{"model": "image embedding model", "train_examples": 195000, "crop_scale_min": 1, "norm": "layernorm", "norm_position": "pre", "inner_norm": false, "width": 192, "residual_init": "none", "optimizer": "adamw", "eps": 1e-08, "epochs": 10.6, "final_lr_fraction": 0.1}
Rows from block 2 of a small image embedding model, named by matrix and row number. Rows with one number belong to one neuron. Each number is 500 + 40 x the weight over its row's rms, rounded and kept within 0 to 999. All counts start at 0. Numbers have three digits each.
After each neuron's rows are labels from the 100 images, of 14976, where the neuron reaches its highest value: "peak on" is the class under the peak. Only what is clearly more common there than usual is listed. The data: drawn human figures in many poses. In brackets: how many of the 100, against the usual share in percent.
# fc1: MLP up (model.blocks.2.mlp.fc1.weight, 768x192), inputs 96-191
# fc2: MLP down (model.blocks.2.mlp.fc2.weight, 192x768, transposed), outputs 96-191

fc1.60:486624458529502499514544484451478539491490486515497543472532450457547551519501467544487439428534525473516475472549449459463493480475460549434447488590502511512467455539524481532501490531485434419441494552430488384472500505419472552507472530519485531560460424527555547494498474510474471503
fc2.60:485514548480473638458521460479509486497536496534437493550532532461547559524421508536456519466457538516459499488433532543485497527572481510572547587502519533507565496503473390445507482542567521523491530474444486500493473491538504518552544524534456552544483497454486444547430517545454530504
peak on: foot (40 vs 0.5)

fc1.703:493551483498548498460474466454508564512508447508468570473529462440536526492507520511531471490474515464550476534568432527507524482515489627459481497512550523468510484461462405523486567489539459508496537537469510474499471495478479530462500517560558479564460451487508562518483441534450465478
fc2.703:514438538525494467447550490553569489482507493512426535548461434489467519583472522528520509416459572474503521463497435520511542493545594472495499502466436522465522471595441483479415455496535461450420512518443492512487435436498519485501520553540498478488532492468492525544538603468527468556
peak on: head (97 vs 1.1)

fc1.223:483548460489551517440507506481553506491524485521453543487568482463556473465484502449531496512486536510554453558530501522425456486466542531470457518484551536421484486486452454504538479507481513535485427633539546486460479436497524619515567481491486453490490484484500502541579503625476474506
fc2.223:503461548443538498512507449516513484493502500493410561539521459570528549531420501490462553482609576532485547459570497546530525493465524427585451464497408557511492434489438483454534433456492543491531535512501530515471501484513489550556502472483509552554514499490549513518527457520489507583
peak on: head (31 vs 1.1)

fc1.438:558573496463487516559464514506566604501487470456467573478496490443503439488524499480535507486403464495544483463540511467524492458473507509491490518580510484489447541472500452515493521545495464462515543476495475447492479529482553547453462486444452493437468413620458527532532440481540550460
fc2.438:488498561459525414522523540483494531557511546456467538453509452519457472469463427447536536489530474471579468500520437505490523496418505522490490454467495419539463566507440464471449502496427473453474487488501475487495493474432528497453478453445511485482568461558548522479486533459559503537
peak on: hand (39 vs 0.2)

fc1.710:480525393499513552436498477485542528544526465452448588500483430499505434528551474433532452446498529524569460471579502494493476463506454547476528544538502477502479526521442443537551488464498412432471515507424463447492456521399491505431485570516499481428439420548512553565473487420435525449
fc2.710:454516467508520429526586463459498499550668512444470528510477450500495502526444486473486483525524521440595550472528482479480506534516478561457452423468503453513463522491473507500425485486486491475484471492532554519528524502499463486475479478554474525494582500573496483507496540407477475510
peak on: hand (73 vs 0.2)

fc1.409:509508522414499516577449479508519528453435480556497558488547555436546520483494495551517482476425461522508476502560505526537525450499521505529496515559504518488519492429535451498531543476510477566536494548401535420503438547496508526466447511488489456543408438531474559526531444591500471432
fc2.409:542471506510492466474542503504486532513416500513503516518514461522475485547515495516501496440544479531529463457490440494503521528541535472499448455546480504492520490586469480546512521565538474472457417478478495486508453422516508519492481522453531453423531526550549513500489540492527511525
peak on: hand (73 vs 0.2)

fc1.571:559615536454524496548402512478504558442521478475478555478505488410521536436504488542497497447425532540541469516508469514541556488432531513495459484541483448436446486410502552512531517526435517484488503482555468455481542527537521582515525482516501538595545461551502566526500456477480478381
fc2.571:514465527421443466500512482567528495493447467545607550474553519458503537453452445541493511547411519506470502521483576497570564525517557542486511454518548509535514479534488474480466527520472507529460529523549454476487509522490627484471504476370525484472444525480478493482534461533537497482
peak on: torso (27 vs 1.9); leg (27 vs 2.5)

fc1.553:440542528473449526462450512501516549478481574493476444531490496515490497473548584486449540499491501451465474489505509583496480545444479563509479514550509429492474512432506494453464522471459558526434497512439457456470549505526467511556556493527535526562439473491463504508483499487523534520
fc2.553:526497434568437518538493477484541466540535551563406534462496448468510501533558524539552490537501492524531501488545499539557455532500525472479457483456495484480463469564446470480544505506519517439535424463517509517522518476489421459524466544551475457506536423367484515489486531446524566494
peak on: torso (47 vs 1.9); arm (27 vs 1)

fc1.29:475457492499489520502489446479561537548511458482480551506528490431543524539538499496575462436430475485537477517582464465511510440545517521484493535539565547464507546500502382552526503478549480512505536535489529489522430521407508544491409565499499447473397415505521505568506511532431487501
fc2.29:499483589473528468453554466529547488541506533463478552543507484488478488564488554497540525491549559505540525472562413464490518414556545509459446452523517570441518476496429515503517537515505487503532434533491536615514511464449471527487456501515524438510515504531487479534498542514537509541
peak on: head (99 vs 1.1)

fc1.546:603557498536586555498505512503413555478518430451540563453500410472489463459508442461420486401499557545551483423483413487488545443465480528481464525555452459436483482498424547528538504480507459462462517469530502420487492471450514511465539522469529467452557448565544535496532514439489472500
fc2.546:547489510559495395516511473439556538565503530500541442492475422515513506443466478506514509513547524483472497537545463495474497605430520542451471416561521493473423527510560455498453530564411510515501525502572483418530491481536572529470489445523551492472558430497578495490453547555481515561
peak on: leg (27 vs 2.5)

fc1.265:509516481434566502548446479461536542476461468488493530489593494451564528447508474484505476482468503477483466575547444514508520477474550563479463515487549532482498508440509441452544546476483465567494522588424551441520486509533538513476475535588495456554415431468451533497429462573474480499
fc2.265:523433617423498461483536484563548518484476466485456560559492441491479473521448536498514515479555514466533537463555476496490555447515577468502501527543480562469510502536439462479483451531520494498477507513512523545526506438490488548542457528486452464527469533481523472556513554518498482570
peak on: head (88 vs 1.1)

fc1.394:476505518450517480493460459497577517477453494549497531516526517422560561522495498523570485468473442474482494522585466544508482463508525534505482499498579569459522497495499444485492560489541491508529501593432546462476485512459468571451456524515559471562410421483513519509469482560451492470
fc2.394:482476624428534522450538500488537497499472515470476566541507452511495465524495537497534532486542515519558498478559493471448540392534546495477435519536528577480491508442467513499520489515496443523503501524497548580556530483444491526473479500486532438496491523504527468532518500554526491506
peak on: head (98 vs 1.1)

fc1.302:507538522479512511453447488480474531507493586515483476503573474480476487535552583474417533519465526514471545453507520515512479521482466528493500476519528491492578439490543415452506509524491497497479478520422464473439570496528490528510538498501562556501428539462438509446455482552506530532
fc2.302:502472431499468528417498515472536462536627565525463520491475519507486461482510513468520502501518547479439495513476536488509441473484514503510487492446500472458490557462484525563518513473522455453568456462475482577520579534456482516475490580515494453493543444463403475473456514458527534496
peak on: torso (84 vs 1.9)

fc1.248:528571491525516464449534501476490558516514498540445457568471534524466470494506582562536532484521459478491521461471540540467486545522502544544498480588526478525449542463556483546455480583483475471393605530496531487442506550456485510508564465490483470489549550566490523530526460529529437493
fc2.248:527490529484565576470475498449491556490470505477430518457486534479439524522549516475488503495530492540595507547516460536515488543481479455453508516542468444517483508451559470425562451490436520497492496509558455437511480545505506574468531465486549482524505476538488497532531515492513522498
peak on: foot (27 vs 0.5)

fc1.201:539484467473468501524474432437535549508492462528488523533527451416570567497475498485560476493450453460496422553573465512508509466504562493474495492498559566463471534486501411542520546461538476528504522566460491452521473520468517554469421555557545492578412378473486518501437515513500478485
fc2.201:468517610467528477485533494516551517494466489485485549560477467485464499536483524484541543503510560542549536454543476514513534403532576529458459490514550563443508505437460515472488538496476463486490504526478557593516497447434525521492477491522505455520473539485506478541528533552515510517
peak on: head (99 vs 1.1)

fc1.463:524595481489474477531442505434538563459503487514483508513505505425539554466499527533517522458436532471492439563552431572487528448446539496479476464501503525527521514440559514509493538511444523519444515552460494418496501574576523557558482498575555548643432452508466577535448453538485447452
fc2.463:535478555479425473468475479563509499430459491517502576528535479465460488492469529507497508507464511564488524509524511483579505478588526430502507484512511536489548468559457478504502483573571491541518487508485496495529551518517516477529445541504393437507429501472427513498481582484514536489
peak on: foot (25 vs 0.5)

fc1.622:438488481492508494433461499466554488479508496485497507438594489458584530525503494521520452474482521514538477563534467436511439441525459524482501523458604548511543475500508492509528539488540485529517499541475535489523498553508490510504489526495462494512418483434477526455497490558449494427
fc2.622:470509606461524500413521514477545578490524471474443594573469493475507528470487507536481501481530555533555484460557513464498516486503549502456487453550551607460480450499508484488482510541507467505489501532459509546515503470503519536522481495485479484524468524456479449535404497550517447563
peak on: head (99 vs 1.1)

fc1.69:565605506497561539491475531458478562479526469514569534413461440467456467460532542520442499477488578622545480480494470533467509480422514573471430529488418456492454510441498514528506468583472428400446498485489472500490468481520537496469528483498499510504532530541472548503553360514547480495
fc2.69:458469524480454375495521483503582531515482519520529518525477422450508507481561439518508522540474572509587485519525511520528493493443477534433509414511513457503470498534500499459420534517416514507497459437519441478554525541509613476507506495389519522496533412481541521475515544546538509503
peak on: arm (26 vs 1)

fc1.21:540539519504538492552503503454516515471478463509491534525526510466559533436460487525524502459449501503464501573517484511475609467453619535483454514451521521471484503421606494503508498452442507522474536565524532499499507526524528523493486501680485508579468455503491504485469440517471482450
fc2.21:475451576409561487493479515600528483446467477491521586551480504511479516497476554447523568438500511478546544487521550497543546511482551506540539525505465507467518530471494513481535458524451507578479566528505532468463485503531463528516481505480457504516416537473513446534559530513452498573
peak on: head (33 vs 1.1)

fc1.285:517571529503511510531434555502436498444420548550620476468456488527432477448545554541446573502558519577528490482496493580464539493419510555515457509510466460507479511440476557486477523500429430412475527439526469480511463504540522488453471495507458524506537543536459490434521431518563521509
fc2.285:462484474447480470510505500505557463519478525507564477534451499483540480511649492461469555482456514482595509496523503524552459457531474541445566479565486449515515515470440534528483518548452512489548479435516438548538513570426550514506520574441548506518491395467515508498524512544529481489
peak on: arm (33 vs 1)

fc1.340:484483536484511506458439509513485481501450534512504517472560535512453452474552543508446488533467515545499569470511556532536475525518492512529535503439488418530556451467571450453498443522482503485496460496471474513465547510548478501546532503533441497479413560499400493450485449549485542445
fc2.340:554391440457474484465509462547578498539587517535477542552510510516541439492582524457567523523503487467534537498479527470542472476500443481461563551476528443501524563413504531532549528480480510538555462430506494528482503495428493510577495496456512464418522423471464487488494496492551535415
peak on: torso (51 vs 1.9); arm (31 vs 1)

fc1.128:458513564473483505394405446520569558476529583512459474518552501479490528496579575468509568552437493482553545537547509558543414470497454506537496522470581458448508493489502459460504513591510551498517442551397478501497556466499500555524459500458531562489437464420489495523512513519552516488
fc2.128:469514507467498503481551458456523475544534521479438596484509484498512497530459525504512477535533542553510523466516500493479441421496523521475462434470501490494450429507459511442467504451532579438551401518509538574497544428489506510590469477542481477525540477431478436486505530508572516515
peak on: torso (48 vs 1.9)

fc1.471:557550479561528486391541464514442551513453453445444516472507479496440557544523480577431507425492513528517525449515457566522507505532472552485489471534496528495492428525515514559501445526509470439435460526472480424472489498390453540523500513489552476589527504529546549524500500499443436507
fc2.471:515454521542501622470531503477462513516510463487511417538451519490486544524479571503528448451462553519482461454435482482491471625539469525555519553584559532555560457532516372563519458513551561530476525499508468391484478500529529528499529475532542533524473512534543434514449548537443487540
peak on: leg (70 vs 2.5)

fc1.452:477539524485466459540400557508548509428443544580574536494499541497492534499518527562490522536480474530516449539530467560478506419460524506497494465446500513521543443447514547499463526444430493503497432557476478477493447533545541526478461486518555530598431559511428551516509451566529455509
fc2.452:531498487484435449497470495485474494417446492505502567470595493522519489544555483565431483481529457531525526512527455481521499431542483395472550453461497508493536439549444531497509484546533527503494445505486539516526477489549472537531516498431474472511454503474468526494468525575511478535
peak on: leg (29 vs 2.5)

fc1.24:469576510507453469472396530470535540445452549577531499482542456456506568478509491552470548410482512543487463501512430584465492464455462476460479437520509500514540455477529533496487511533475523458469453523439504462452548503554483501553481482552564550613480461499462609531480476544493513533
fc2.24:555530511544397519472478461534504473419481525516509607469536491448495491504550481596470477497436509536495515516541497485576495480561523398476498557492543509506543454541425511519494460545543515514526513509462474499586557480551513465513470503474452451458431426457437525485465558512564550462
peak on: foot (34 vs 0.5); leg (26 vs 2.5)

fc1.107:476558382490520501477501533449539564551516508494433545497466434483506426493516530452549454513476503511531490513557498530491532493489502599467498502561502499526465520476476487583503532528512434445478539500387456485465492572425479520410490536515492481450478432509487582549496471467507524460
fc2.107:464527452546521522517535508501487493454640502504492507438507472451498516506484471456516483520487509446591472517527518515515529522514510563440490478498480446557478552474517540553506520482444424488525516442477509483577494554527527496457465502565547497492559492527491497548443457466464477475
peak on: hand (71 vs 0.2)

fc1.631:579492538534462478490435423476502512479484512544450541538570476465517527477524565482493533499456474471476609513528535587532527473452545481469503488542526402444532460458546461519466534524485555457502433520444473484485548456536482505534529438574586490523430494438468513490484462530440479506
fc2.631:467452425504497598531487528467470473516509558515482476458506463487505532441460543482549531509507507477506519494530464467457539550432516464482460482424514513527424490458496523498549447437476511446561540485534584470447482514525465524553485529567518524451551506433558487491533400505512528472
peak on: torso (47 vs 1.9); arm (38 vs 1)

fc1.723:475461533474538487514471417468574540497528482503488506553548540438569527500547586520588514500469476492525457532531481566523451430490456531491453478436628573475484521467486498505508558477523531566585503516534538486500468476498471581519479498467539513470444460466532512534534496557501448493
fc2.723:501517588402505485457537528462555528514488497498438541514523495467422487471482505486519502494536536530564503478526493460468530404513520516431439438539540539492473455467502473465442495484502470513483453533513545569482523460431515491568443481469475489531560530499474443493489476531548474523
peak on: head (99 vs 1.1)

fc1.621:525510471464503526520439517472547525452496468519488549490557516487586475490504462526528437470425512497500445497565495479526485461522511521493556537546535539484539454448487452469517489428539508503560474550469533428513489529486474548469540548519487439555381449485427554538525481598455537438
fc2.621:540463528518500411505531479474482500503492557525451530505540441530444522574467490597499487422572500474515493430512480481476511571522521459506542469508462527487528485591445427458422435519563463404408464487480508421502491451513467533475538529452536506483494517468553510504466537492537536582
peak on: head (49 vs 1.1)

fc1.457:550526535491547550470487435484504531554498436502553492510478446490555503493504534449432450471442531525475543487504460496477558511521519498506492536476443445413565524477538428524506552487527513527521544472480441498539481482533558473506484500525579583566451507509519501473425462526428469484
fc2.457:469434516500532552448536528482505512565568475535491440543423534502535532508487540442543454482474494427490500461455586462484476553503496545536511544495508476518541568510540529518526511494515480519494547446455414522505536498542492515486512592515457546578462532427463439474538465467463509542
peak on: torso (78 vs 1.9)

fc1.683:555616540496551494519469450479546610446501515520537513507532479441554509434509533507523526500511488534529500536532454523496512457419520532500421469469522462413423507407499539496515501539433495478477538535511508482468513480508515563495542484514478529539535512461484530471492443543521439458
fc2.683:479493614425523438465510546497516568500463501483519560474547459460449448406493484511470509518481504571544506507508523504557530467401556486497438443474465457539453512502482446400462468463431509483495479534546489520480515453448596484543510457396503516536541524471481470418538451540600499525
peak on: leg (28 vs 2.5)

fc1.516:551526533453494491545417504525506506452518482479503520471576447427548510434451479467541517488457529543490477591531457534507518392417556513465475487479523491395434510425526553505504533475438503509485510561540491521525522517535511562486520514579486471532539435454483522484478513520493484479
fc2.516:524486611434522451505493467593510549467469454463569554491509457416453529411469504501455536529426522544497520503541517519579609457457624509513418473520446549487464499484465471481456438490443516569488537520513519492498523454508590501511445444460499535478477513454499513498553463545523466474
peak on: head (38 vs 1.1)

fc1.176:432514470489538540476459512430536495474532493545487540464581492455550543468517466479541497522477535434521408514518489509488463464508499590475514550499558536504527457475478438500487532440494476507453492583484590465533497516504477541502509520522511461618384503481427535575531448588463471524
fc2.176:528433540456484467486534447508514498483489539527450538552517457561523546593461527594459486399586540497509537467533419496495521522547533450524507498494484567463547466575420467496447457537540523445444478524481506476520450424523476538560510497471481529541499497439529475520452589519522482629
peak on: head (97 vs 1.1)

fc1.422:459455471475496519504476508500539485477494456455491486506523484473485510516530500499547507546494502442530517516547526410530495448509522537498504543568546535447528489494475427452472432462509449473506483528485447506532455470352457496452445539505431376546437486446465474559500481476471499507
fc2.422:475464559473484501460514461522527466528482511538477552494509470533589518526529500556490508458574554476542505513549423489486510442519533493496504494506497577450501460483442467462463499517473463505508460526455562514498498417517468572471483483503533518510552514424513438538463513573502467566
peak on: head (88 vs 1.1)

fc1.300:469578478461527514506451558485496504463462555508590516430463478528466462442552517487453509489559560542537500486498502492451514496441497575490482495516440466509440474456467552502466502529452418363450520474497476496479471513529546488476507540502483545481519547540452537510558427502551520488
fc2.300:421478499458449483512460470472556478462478534524527508549474448485535513505579503469489542513465556472608514518492497557536480459528494566447534489515506520514549532528439555519426560510432465504527530389496452552525504576444564502482507580458551516573509434458486496477525512555530510554
peak on: arm (31 vs 1)

fc1.406:514528518429523509552443474502529518461465454530533539517581476424584514453474510508551504450415501553480478528563461516517494449454541503476496497513524538432483507445502488462521518499494497528521507542485500450506498478507547563458478530549476422564444413458515519475462453573418494459
fc2.406:536474576485553435459532524535513511505448481519487599516444469476468531551456470469480510475532515428555543452533461514448559462486609524493507464535443572451501505507452479476487490554464450497459463504459452519520545447511511546474481461455520512483490533423543521574511538557518515568
peak on: head (95 vs 1.1)

fc1.306:506516470488519516441510495473543488485482463476445573519558489423539486496502507503522444458459523494516456534566478519437572419497556577475489495549557519503549504472461490529497491534494477463460485546474503475480428509445508581504489512581511426512475498504459582494557402538450479436
fc2.306:519465515482502507496445520553524472496544542547462488418521491504477505538513460539513559500472520476490485500420519546556456501483475494477601506483492401460496525456513530459412480501509457474489529450424448506439512505486512443495520423526520456436485469454515466492511476521531500525
peak on: head (98 vs 1.1)

fc1.462:525584420486511540472490510449531583536534494481450531510472438471481427469543567489538524508439537532534444495542537499497515516492517599501515520564530467513455525467484478567490533532484393412470557479441460452466494529432534504448498531515509494460501432564479562548551431459516495479
fc2.462:466502488469489397516518473479531489505591501476498528469472433490526480526483393562460490529512531471595514493546475498532477516490472541457495383512444467529459534500489506511425468521445486445554446470519553472567507520516527515501527503466494466536524480565507498541455506480509521496
peak on: hand (63 vs 0.2)

fc1.150:470485502445514512518494472467592511474522508530516503503537526454603527493525531527601498494464457497532428603569454557473448407490499520459457510429615590468483534451501524500507547475475496534530517516517552503516448509476508549506446539500531508500495475459526512530515497549489448476
fc2.150:480521622408515478461513510495549526510456480460461561534517507473462464472507491490517507500548511533559524508540500477485523360470541510471441432513546577463465446467493475474454477504485459533529488528510531602515526486438521502530475459465505460522517513515468430504478464545520481517
peak on: head (99 vs 1.1)